From a checkpoint of a small sound classifier.
Model: 3.25M parameters, log mel input, arch crnn, activation gelu, depths [1, 1, 1], widths [192, 192, 192], rnn lstm.
Training: 5100 steps, batches of 256.
Data: trained on chords played on synthesised instruments, 52083 training examples, 25.1 epochs.
Rows from block 2 of a small sound classifier, named by matrix and row number. Each number is 128 + 32 x the weight over its row's rms, rounded and kept within 0 to 255. All counts start at 0. Numbers have three digits each.
Before each channel's rows are labels from the 100 clips, of 14848, where the channel reaches its highest value: "strongest on" is what is common among them. Only what is clearly more common there than usual is listed. The data: chords played on synthesised instruments. In brackets: how many of the 100, against the usual share in percent.
# conv: width-5 conv, stride 2 (model.blocks.2.conv.weight, 192x192x5, each kernel summed), inputs 0-191

strongest on: block (54 vs 25.3); plucked string-like (31 vs 8.2); instrument: marimba-like (31 vs 8.5)
conv.110:097140105094114109094113144219111169119124136132121109116144145152133188095178137160127149143150134137180231100130147137159139140157125077132119156142083115134081099111156124123161074091076091158117136136079158131170112173145140140141140105128090147102061162136119136114093109215155067120085151131150101109122104089126109145097078155207181162133128098159133142105106133137090120142168106133137143092148131140146114079116150153150071156132153136211157131150133140099137146143163133075141201126150075160144169166161171130150109144093081193199092169190132095125144141208103074117

strongest on: block (84 vs 25.3); plucked string-like (33 vs 8.2); instrument: marimba-like (32 vs 8.5)
conv.103:134113144092102079079151132113159178137102090151147157123140162117100153056161152151150078185077120116160167168148115139128136174179148114138086170127108146197126146070096118166102089104114106168135135132179177071132126154174105180097142165115084115098068189108119177124144157121149100168176109112171111139104147127068088166114086135143130077083106132114156110155116155136094124101133114127080144130109112112050083148122126141093187091162106128047112075090158104094164099134115152088062143190167117151160158145128067074131167132138099188169140097119125087111126123125126109179

strongest on: mains hum (27 vs 7.5); marimba-like (25 vs 8.5)
conv.152:182097139103146143093177187086138123157111142138153171089160063109094182134097153158190122170146148139104106184111108119128155135138119148164119088158202083114155185146128157166146171103115141133086191139188107163105158124164090122121102143118158121070130179197063125117138184098129147146153105106124183171147128069146137158182118124113203173111104120097127105118181141123092112095076146145124143136152141119129113115108128148149094144119214155066117123126171194146116191121088120181072121118105064165123125102147097119075096126162123057093161119143130150135166132088127132115

strongest on: thin (high-pass) (38 vs 12.4); pink noise (37 vs 7.9); clipping (30 vs 8.2)
conv.114:194145122118103152111099140167139102072121172144182145114134188147098192152098080178157111157150112142112116134079175101090116093111119153129066116132215164149164093182131084136123115063160188110099112129205098074138131155120160111054161121072146137155173114083146108122133134106124103097127171120103105086130136130147112154133109166090160170185121136118147156160124109111170109108105158188111144090117128121101079116153148106156083128143165087098118161155157104148118162095151145121137149118063047115190104122152152196113158171188131163085077137150128140114171142135183109086

strongest on: block (75 vs 25.3); clarinet-like (29 vs 8.3); text has "clipped" (27 vs 8.1)
conv.92:153166101148083072123115119134135086124151109016127146149090111134106119109158118071163098076125180117159136113102089091152144142073145176116110169154168164111117179159153091131120118115147133107098126162138174138226131222153110128043246137122147107143159119098148091107136143085109162104117162112154094115163185132095123106101129131167141100112117106148119138142087126132182097110152187081086094147115124097148109142141097127081159096155168076163088146105126159087088102071111111098120121083113133134079102125127118107164078086123105171125109095080110131165133078136126127150

strongest on: block (92 vs 25.3); marimba-like (33 vs 8.5)
conv.147:147107085112127121126130163092110084182083160192116125110071153140169125118168127126069108122088084093125130138120124138124176154065115133174084126129122087119147071092086199095147162103095212080079101099136106123093156104112117102117116090094072078121085177118131118091140137145148096150180077101139187164136147175171113083128108068118092117151121124136109127168093097153074143119123058159113142110091093117061085147101060190160124153170135133147094123150155100092132111148115090119150127152126148139140152137082085126067136105059139145103212128092152110148130176082127109132

strongest on: the note A (81 vs 30.2); the note F# (66 vs 29.8); the note C (60 vs 29.5); root: F# (44 vs 7.9)
conv.68:141105228070109090079106135095152159153152093049119108113120137088187169110144108149180187104120131108157128166111151125134078147130080165094150165170151152130108125216127132079140101144034097119141136130109133136137128140138160125123113135182094092176144069111153142142143171143163118140171122125141066113152184066111114114105172111164170124141181147122165163126110126129122075194076134170160112077157109137119126120151074112114165114106110145107070153117111119154179171080163085140160126197105150147076100161127122204170122131135170121155111095104128129164119127143111178143

strongest on: muffled (low-pass) (43 vs 11.6); clipping (30 vs 8.2); text has "clipped" (30 vs 8.1); string section-like (26 vs 8.7)
conv.188:097128083065069125191160102096091120112096130171149119134108147117117164066217095093092098155101108059152156121127113105139072200119143102100094117120071142189124132154146183146118131100214142145087125077134103133113143181123148135150114084124131122147173145176130090099160175171137125148151147178157117173170094073118147085167181093152083182136127091135110183138100106139117095178152113127099097138107111119103105135167153163159110139082095144128152136128125113121160087113130089100118071139156131133153119130149105098090120169130150238124110116077087120144117133116123164047

strongest on: block (56 vs 25.3); harpsichord-like (31 vs 8); instrument: plucked string-like (27 vs 8.2)
conv.159:117203131125142187098128172105139171174136092149135136189083090179147126162054081122068145145150168126141077150145071119132108173048127116137072131084135124162124126136121096103106109138178160101135110161137160134153142079109078135110093113141109155219113087141094130159100124138147112127113133183146080143112130123147151160137106117100099152127160168154153101157068126126116165129144149234147147105123134157123087106161105131139164089105161116126092068124142194120151073150078143106168108130096123227062127119131119101064103081123127141067120104083103149145143112166109107151

strongest on: block (74 vs 25.3); marimba-like (46 vs 8.5); instrument: plucked string-like (25 vs 8.2)
conv.59:108133166054131093140124142123150142086104128104133129147117073169107135120139130183094160156139157128121166113138166160138137133198171145154064121177155087189153142129166165109202156158163094070153155143088122181132144156120168095120085048153116197202148082122171177139139101091082169131100146103136106108114149147154089111167148133104148149151163113106119092140136143159130133094177126185089128140175136134105103097170099214143137143132083124212157158122101131152115144105128143143180186091075141097087123069106159191145108119091129128163089081142143099106089134112150111082

strongest on: the note G# (63 vs 29.2); playing: block (52 vs 25.3); marimba-like (40 vs 8.5); root: F (32 vs 8.3)
conv.143:091091138157114127072120094098169200145099114083111121118164088107086128067171119176132156119086196162170187155131178164156169117125123124093121089122149169133170166164126135153137108127111133086162132110079169204197107142155201174135178096138138077117050122155157092113148129131163183116131134157071103148131173193143163122125124172174114109142090159098121128165088137134136142116162139039072119103079176111123080189128123094109137112100151140152101164174138164139116125112107138094171101076164150084075105157164149148139130131123133126130099135147183163101133106097130112137

strongest on: the note A# (82 vs 29.6); the note G (66 vs 30.2); the note D (64 vs 30); root: G (42 vs 8.3)
conv.47:129134110126149104211096194047148122111116137145156124110179166108202102164162161122146093150237096100115173036130118105118187135221129106083090179127123161140095142098121122085150117145144069075171118118136119117089126127127085106132054171167122113132097116114174138120106130160156125165109136185129123112122138134124118097118097124121099131134132101137146143116075189107127189144118085113105099148126122141128132157109110141114198147104210163152144093140135121163119090140093159056102109112103070116191102091087109101109130209110121139141087122114124117151115128144109119100

strongest on: electric piano-like (57 vs 8.3); strummed (54 vs 24.5)
conv.142:115107175117131132091134082168112088097075137148125145160119143139100160092064124124173207101172143156144041127138126155141120162122147145088132160139196177125160124105105094143161118113156149218169115093134069194145147130145163142166110185102111162183114085131128111092177135114163165127148117120145073079131222124144135143102163134103148122091139141108169108111088091155129088127160082123179135110150136135135157087078155094101115111120078138161124088104089121097119201166136146092110162099159145093124139116117101125175154070219142095121042115168146130131177120129117112124

strongest on: the note G# (85 vs 29.2); the note C# (82 vs 29.8); root: C# (63 vs 8.4)
conv.55:109095073131108107113107113132100171139096069101110100148139101128131155113104093151135128153085120119198084113143136082239114121133096100079124129119111119108065103174093113080082097160097164132138104154124154188125118096122162120161114057115146153124173126091153145100150085079093183127076141120131109149138096129125143093129177100158164103132155184123089143148135121164121122104190134158136071122093136119162112097133129092174098102101189105131114150138165117121154115160137149177209132176211075116088176138109147100062109140238121193136145122130148130124115140149121132192